From a checkpoint of a small waveform VAE: decoder widths [24, 48, 96, 192, 192, 192].
Rows from block 2 of the encoder, named by matrix and row number. Rows with one number belong to one channel. Each number is 200 + 30 x the weight over its row's rms, rounded and kept within 0 to 999. All counts start at 0. After the name is the row's rms in percent of the matrix's.
# convs0: expand pointwise conv (encoder.blocks.2.convs.0.weight, 384x128x1), inputs 64-127
# convs2: project pointwise conv (encoder.blocks.2.convs.2.weight, 128x384x1, transposed), outputs 64-127
convs0.184,070,188,186,237,222,231,219,204,100,223,209,197,252,170,182,149,204,199,193,206,183,154,135,196,218,215,187,213,151,190,206,150,212,215,194,192,180,177,199,214,184,176,199,251,246,156,245,250,172,198,199,195,204,197,178,190,157,219,240,197,187,239,227,204,263
convs0.185,125,225,253,137,221,220,225,210,153,197,153,182,233,215,182,167,205,224,210,165,222,249,245,188,208,205,186,179,200,209,194,195,146,192,190,217,205,178,186,186,221,206,152,215,179,185,263,216,208,171,243,251,184,238,157,197,198,188,161,193,204,255,259,231,214
convs0.186,115,195,174,192,201,195,221,244,210,245,230,206,172,202,223,170,216,235,185,191,214,211,179,253,243,151,207,217,153,162,220,180,181,174,219,194,145,141,221,190,181,188,188,239,192,237,127,204,141,238,204,180,213,175,196,210,202,218,201,228,224,186,174,163,139
convs0.187,086,197,191,244,227,217,222,199,191,261,243,179,173,184,225,222,211,246,174,189,202,215,187,166,184,217,211,183,201,234,180,220,280,202,177,121,209,123,211,189,180,180,144,151,220,240,224,221,166,212,226,227,209,180,239,204,133,176,201,247,212,221,165,165,214
convs0.188,120,141,208,206,212,123,215,169,215,181,160,201,189,195,179,245,173,195,188,147,228,182,214,178,153,255,178,216,182,242,168,221,229,221,171,209,207,220,162,176,205,168,197,142,207,210,209,273,229,217,169,220,218,147,163,197,171,186,221,217,196,229,249,189,157
convs0.189,098,177,270,219,185,192,170,222,195,212,184,205,182,192,205,233,175,158,212,168,269,210,173,195,209,227,196,191,215,174,156,237,225,238,222,156,220,186,191,210,223,205,215,258,248,198,188,195,203,190,163,198,240,211,230,188,185,263,183,176,241,187,206,215,174
convs0.190,113,219,205,194,248,198,170,244,198,196,189,229,226,169,177,185,167,208,166,197,238,212,153,187,241,208,207,207,124,196,235,163,235,205,219,184,139,130,210,251,170,176,184,202,149,213,209,258,219,202,179,167,203,225,240,131,220,176,217,240,188,220,214,200,220
convs0.191,071,184,251,243,200,193,160,198,235,234,206,197,209,198,136,184,209,166,176,204,197,204,204,216,156,197,168,267,209,170,187,227,195,177,156,251,194,212,165,210,182,187,158,255,172,195,253,192,184,187,192,176,178,208,190,202,208,187,169,214,166,159,181,171,101
convs0.192,064,203,271,224,175,271,222,221,118,271,194,169,214,233,203,197,195,231,211,225,216,180,185,175,157,246,220,215,181,165,171,164,212,198,192,210,272,156,205,153,175,180,243,197,187,206,224,228,197,144,230,220,232,243,183,225,178,219,172,221,250,224,249,199,251
convs0.193,124,175,190,164,253,219,235,170,237,257,224,216,153,194,167,207,166,201,189,203,144,219,249,179,164,248,153,189,195,174,184,175,220,204,201,180,217,204,259,283,219,190,230,204,239,183,214,208,198,167,145,231,218,185,233,165,145,179,266,261,188,176,188,235,183
convs0.194,102,213,196,187,226,133,223,194,160,173,190,243,141,232,234,186,191,219,223,210,206,196,219,273,225,238,234,211,245,177,160,264,226,145,157,217,236,185,221,204,225,212,208,204,202,255,193,226,172,202,210,124,139,195,187,127,195,193,194,210,180,171,203,219,258
convs0.195,099,231,188,229,212,216,190,219,181,230,210,181,200,168,266,160,209,204,208,199,207,182,128,146,200,171,216,187,200,221,200,150,220,206,182,247,196,237,142,223,193,198,168,255,165,198,168,196,178,246,232,218,195,197,280,225,277,265,190,184,209,201,196,164,221
convs0.196,119,222,192,180,181,203,148,178,220,156,172,169,193,156,228,251,228,204,206,241,164,244,201,245,211,157,190,178,189,172,207,148,199,205,193,169,201,158,261,210,179,177,167,198,239,186,176,226,186,210,190,217,193,161,161,221,223,170,151,199,234,185,157,209,207
convs0.197,092,148,254,248,215,195,186,152,162,205,237,198,188,251,212,282,179,222,222,151,221,200,198,183,185,182,220,185,196,222,222,210,161,180,212,208,198,231,165,196,191,154,211,178,220,196,180,210,162,214,189,138,146,191,202,183,199,212,213,201,234,162,238,189,160
convs0.198,085,208,219,133,217,179,245,187,192,213,189,209,206,225,130,228,199,164,172,199,137,156,177,240,188,186,208,153,218,229,236,202,200,230,205,158,225,231,226,226,187,199,210,150,167,206,226,192,186,162,211,198,235,175,194,217,149,192,197,210,195,220,198,124,229
convs0.199,093,253,171,269,209,181,191,151,154,201,226,230,205,170,190,185,195,184,202,198,208,235,186,203,215,198,236,216,157,180,186,232,225,190,185,210,180,199,234,153,215,199,173,210,178,211,217,159,246,242,180,197,204,163,221,159,186,144,137,197,193,157,236,283,188
convs0.200,100,218,208,181,146,223,183,218,240,182,163,195,179,205,208,205,224,220,175,193,218,156,169,184,150,205,219,228,128,185,228,167,130,201,158,206,231,184,185,202,149,221,208,199,248,208,256,199,192,268,278,194,184,183,190,209,232,173,207,212,230,211,211,123,227
convs0.201,058,202,226,188,230,232,242,163,226,253,213,234,194,234,223,205,166,193,212,171,195,182,207,199,224,230,257,204,243,159,218,200,217,200,166,180,161,197,203,206,188,132,210,192,203,269,193,140,192,253,235,246,184,206,209,193,211,179,250,206,154,191,230,190,234
convs0.202,104,218,208,192,174,192,205,226,206,218,170,129,171,214,159,172,224,250,193,213,228,207,169,211,213,237,242,178,208,193,172,184,148,199,210,212,256,151,244,198,231,221,264,239,217,182,221,226,186,173,171,215,185,146,142,204,215,230,220,169,210,210,213,255,164
convs0.203,078,216,137,229,191,231,190,244,175,175,186,214,207,176,235,220,235,248,172,207,159,178,193,179,225,208,207,170,171,208,244,153,239,150,186,199,231,195,181,208,150,262,203,185,200,201,177,242,211,196,219,222,248,221,241,207,145,150,172,140,198,175,210,192,142
convs0.204,105,121,202,216,222,187,206,254,213,152,244,149,176,211,216,201,223,175,228,252,166,184,175,180,184,202,168,205,233,194,219,221,203,201,251,208,163,235,221,196,216,185,198,224,200,231,170,237,117,203,240,174,219,192,194,245,175,232,214,211,201,163,225,176,197
convs0.205,068,243,125,155,222,209,175,187,174,271,205,172,187,166,185,189,191,200,182,203,128,169,170,240,210,196,220,214,181,239,227,194,195,177,195,250,260,139,165,196,181,225,229,131,214,239,183,198,184,194,211,219,218,235,203,182,268,160,182,186,211,205,165,227,151
convs0.206,119,216,208,158,168,232,178,202,194,272,216,168,208,176,221,222,166,170,163,194,186,224,239,132,202,192,133,139,210,231,281,231,182,187,197,165,167,205,241,163,179,178,245,207,191,179,160,128,203,182,200,202,230,213,205,169,238,199,189,179,224,225,238,196,167
convs0.207,083,205,178,166,246,241,257,138,211,182,204,200,231,237,214,201,189,210,209,222,237,238,204,198,181,185,165,226,173,190,217,218,210,193,229,234,205,223,256,220,182,262,207,201,177,269,205,176,186,172,202,198,206,136,237,181,232,238,224,179,235,156,122,213,155
convs0.208,061,225,199,223,198,222,207,231,173,230,201,182,166,207,206,218,243,222,172,206,196,188,204,239,185,182,209,210,146,216,147,206,192,238,237,238,290,193,255,215,188,200,197,202,232,203,164,163,196,138,172,190,248,235,199,214,154,205,130,189,211,203,256,206,149
convs2.184,068,174,164,202,186,200,149,241,175,199,218,213,187,190,234,203,161,253,267,219,211,195,196,209,210,184,253,145,220,244,219,216,193,217,288,196,210,232,200,235,233,200,203,169,198,199,171,162,224,286,189,191,211,222,207,187,140,199,177,176,214,144,175,261,162
convs2.185,128,212,217,275,238,200,208,199,142,205,239,177,194,185,239,232,222,223,198,234,167,205,168,164,218,206,196,255,197,219,173,238,195,235,186,252,206,239,215,186,249,172,213,232,179,191,211,195,173,195,244,203,156,197,234,180,212,170,164,201,194,263,257,272,171
convs2.186,105,209,182,182,304,157,178,215,194,205,163,159,203,237,215,230,188,244,238,160,189,230,218,195,204,214,196,218,165,202,196,202,235,259,198,251,239,237,183,187,250,220,210,229,234,185,223,164,184,168,160,215,232,224,241,146,244,248,177,178,182,238,194,206,209
convs2.187,093,225,190,206,199,224,180,150,178,196,196,147,221,177,225,262,225,172,207,221,128,167,179,207,190,240,170,146,130,200,211,197,232,142,194,197,159,250,175,203,199,149,215,163,202,186,164,187,214,213,229,232,171,218,180,220,195,200,190,197,182,223,154,169,140
convs2.188,118,261,220,163,108,217,215,200,178,143,222,161,162,201,206,150,219,204,200,233,279,192,178,199,178,194,194,194,201,204,157,188,204,211,248,180,175,180,193,191,176,200,238,195,228,200,176,194,221,133,215,155,152,188,230,203,200,191,151,229,130,192,202,212,213
convs2.189,091,200,203,226,213,196,174,172,215,179,160,180,204,175,197,210,178,160,223,179,207,227,203,218,251,252,151,222,192,215,181,182,227,202,233,190,255,175,208,146,179,228,164,215,172,231,176,199,204,203,151,232,200,206,201,250,213,226,137,185,150,248,156,230,220
convs2.190,115,223,213,204,252,177,231,241,191,157,255,226,196,211,264,185,173,200,233,214,141,227,211,196,204,194,137,182,219,256,206,154,232,195,221,231,195,189,203,190,240,217,218,248,207,240,193,157,239,226,200,189,222,223,192,165,240,243,249,217,191,237,231,230,229
convs2.191,070,188,129,197,210,191,168,202,179,218,272,221,196,184,179,218,233,149,208,199,244,199,191,180,174,166,199,128,180,202,207,212,160,238,181,158,201,213,211,165,226,239,131,227,228,160,206,163,158,164,169,146,178,188,160,218,186,236,179,202,193,160,230,217,170
convs2.192,088,166,243,157,187,168,174,173,196,188,182,249,215,236,203,205,213,188,233,189,206,215,159,187,164,151,147,157,234,206,173,244,199,191,223,198,137,196,118,221,201,214,240,203,200,220,160,202,218,254,210,162,263,180,163,203,170,228,223,202,187,189,209,178,212
convs2.193,117,190,211,247,217,234,206,194,163,199,163,228,224,142,168,206,250,234,182,222,160,190,225,193,190,161,249,176,178,227,201,232,254,176,172,199,191,204,180,213,233,220,183,181,225,187,197,250,152,186,176,231,139,233,189,223,200,179,195,218,286,214,131,236,263
convs2.194,088,193,233,166,195,184,218,178,192,210,228,207,175,254,216,237,221,217,173,190,147,152,229,253,211,205,193,190,246,249,168,192,205,240,203,217,267,239,228,143,185,179,219,210,209,180,210,185,269,164,183,215,207,257,184,133,217,185,215,191,190,221,149,229,219
convs2.195,097,179,159,164,206,242,196,235,214,197,227,211,167,117,202,191,214,218,257,214,201,184,208,168,191,196,189,222,184,199,229,250,167,119,168,208,246,221,116,206,175,134,210,233,140,205,161,194,174,253,194,169,231,214,196,183,192,235,213,190,231,216,170,207,212
convs2.196,124,172,195,244,259,164,236,170,231,193,176,198,243,180,213,141,226,231,186,197,169,186,203,160,184,234,203,264,213,183,181,209,182,253,207,155,196,215,203,202,197,209,190,204,211,182,139,216,185,197,227,220,226,206,208,290,223,180,237,190,157,208,264,178,269
convs2.197,086,207,216,167,206,210,173,237,263,172,167,161,154,209,170,218,193,205,234,172,230,204,214,194,154,209,172,190,168,213,251,168,164,202,184,196,226,241,188,186,187,217,168,211,259,229,227,208,192,162,212,202,145,247,224,153,143,128,174,211,232,213,177,181,193
convs2.198,078,146,220,180,242,183,186,215,191,192,250,230,186,211,155,221,205,198,191,247,158,215,195,216,269,208,193,209,170,238,159,147,188,224,225,227,179,167,202,208,184,167,186,176,196,198,223,154,165,215,224,233,281,240,183,231,215,208,182,184,215,209,140,192,212
convs2.199,086,225,226,219,295,202,183,224,253,203,198,175,183,179,246,174,255,171,197,271,206,199,197,261,194,213,252,179,183,232,224,172,197,172,220,190,196,212,257,181,262,168,165,200,221,214,229,207,163,205,131,197,211,166,176,199,204,185,255,227,132,171,206,198,148
convs2.200,096,226,164,233,150,179,152,162,231,161,196,186,217,236,222,193,202,201,220,213,197,211,223,190,228,216,226,190,204,184,164,244,170,188,178,224,235,147,187,229,176,158,176,239,236,191,199,138,226,176,232,237,220,175,215,204,217,145,248,209,195,176,233,212,197
convs2.201,059,206,168,213,216,256,158,224,215,199,255,172,137,227,173,212,185,237,226,197,156,182,216,234,218,214,203,160,205,209,219,242,116,217,148,205,212,162,206,202,177,211,205,175,249,228,256,227,218,207,234,172,176,169,221,158,223,280,213,217,221,213,160,197,207
convs2.202,103,187,188,227,229,197,197,208,190,226,242,229,239,204,207,190,195,197,134,238,185,228,216,189,227,202,211,234,204,194,183,166,183,178,156,195,237,218,214,198,133,172,229,154,228,185,130,175,225,250,197,227,163,215,206,194,173,214,265,270,209,195,229,194,165
convs2.203,081,188,211,167,227,192,231,194,193,226,207,274,189,176,212,200,225,219,188,189,191,202,267,179,211,214,203,184,222,193,199,119,261,176,233,174,216,213,177,195,218,170,229,202,232,254,93,194,175,273,236,212,197,178,220,257,204,148,163,202,189,185,217,220,172
convs2.204,106,225,237,249,187,224,172,172,194,196,155,165,211,187,148,153,130,186,237,162,229,192,219,173,184,235,149,194,145,168,211,208,193,188,221,229,243,246,204,222,217,140,149,225,173,178,200,192,186,159,200,223,164,255,237,178,243,230,198,186,187,197,161,210,177
convs2.205,075,186,187,228,168,199,259,190,183,218,222,270,202,187,238,204,191,169,150,217,206,232,190,201,183,199,188,165,180,222,213,170,164,184,218,236,186,241,185,194,136,204,127,178,191,160,183,245,240,215,224,216,227,164,211,185,229,173,189,176,148,235,212,155,205
convs2.206,111,190,174,212,224,182,226,218,165,215,216,202,208,173,209,226,208,201,236,208,226,183,174,232,206,192,250,207,128,149,236,225,150,201,198,156,234,122,142,266,171,250,150,222,162,215,177,117,196,170,231,232,188,232,214,218,191,172,196,179,213,185,190,149,165
convs2.207,097,234,264,149,206,244,189,192,234,189,210,195,214,219,168,202,214,233,209,203,244,156,206,168,232,200,198,151,215,167,218,183,138,191,256,243,149,233,176,249,236,245,186,219,186,238,290,204,164,213,206,225,189,229,218,153,154,218,173,230,211,210,209,171,170
convs2.208,073,154,264,190,164,183,157,221,193,182,222,268,211,162,205,178,213,190,185,191,204,256,179,187,219,141,148,189,230,233,134,213,226,162,222,212,153,252,169,205,177,200,190,211,223,212,161,204,234,262,201,221,202,189,182,227,141,157,235,160,145,222,213,145,199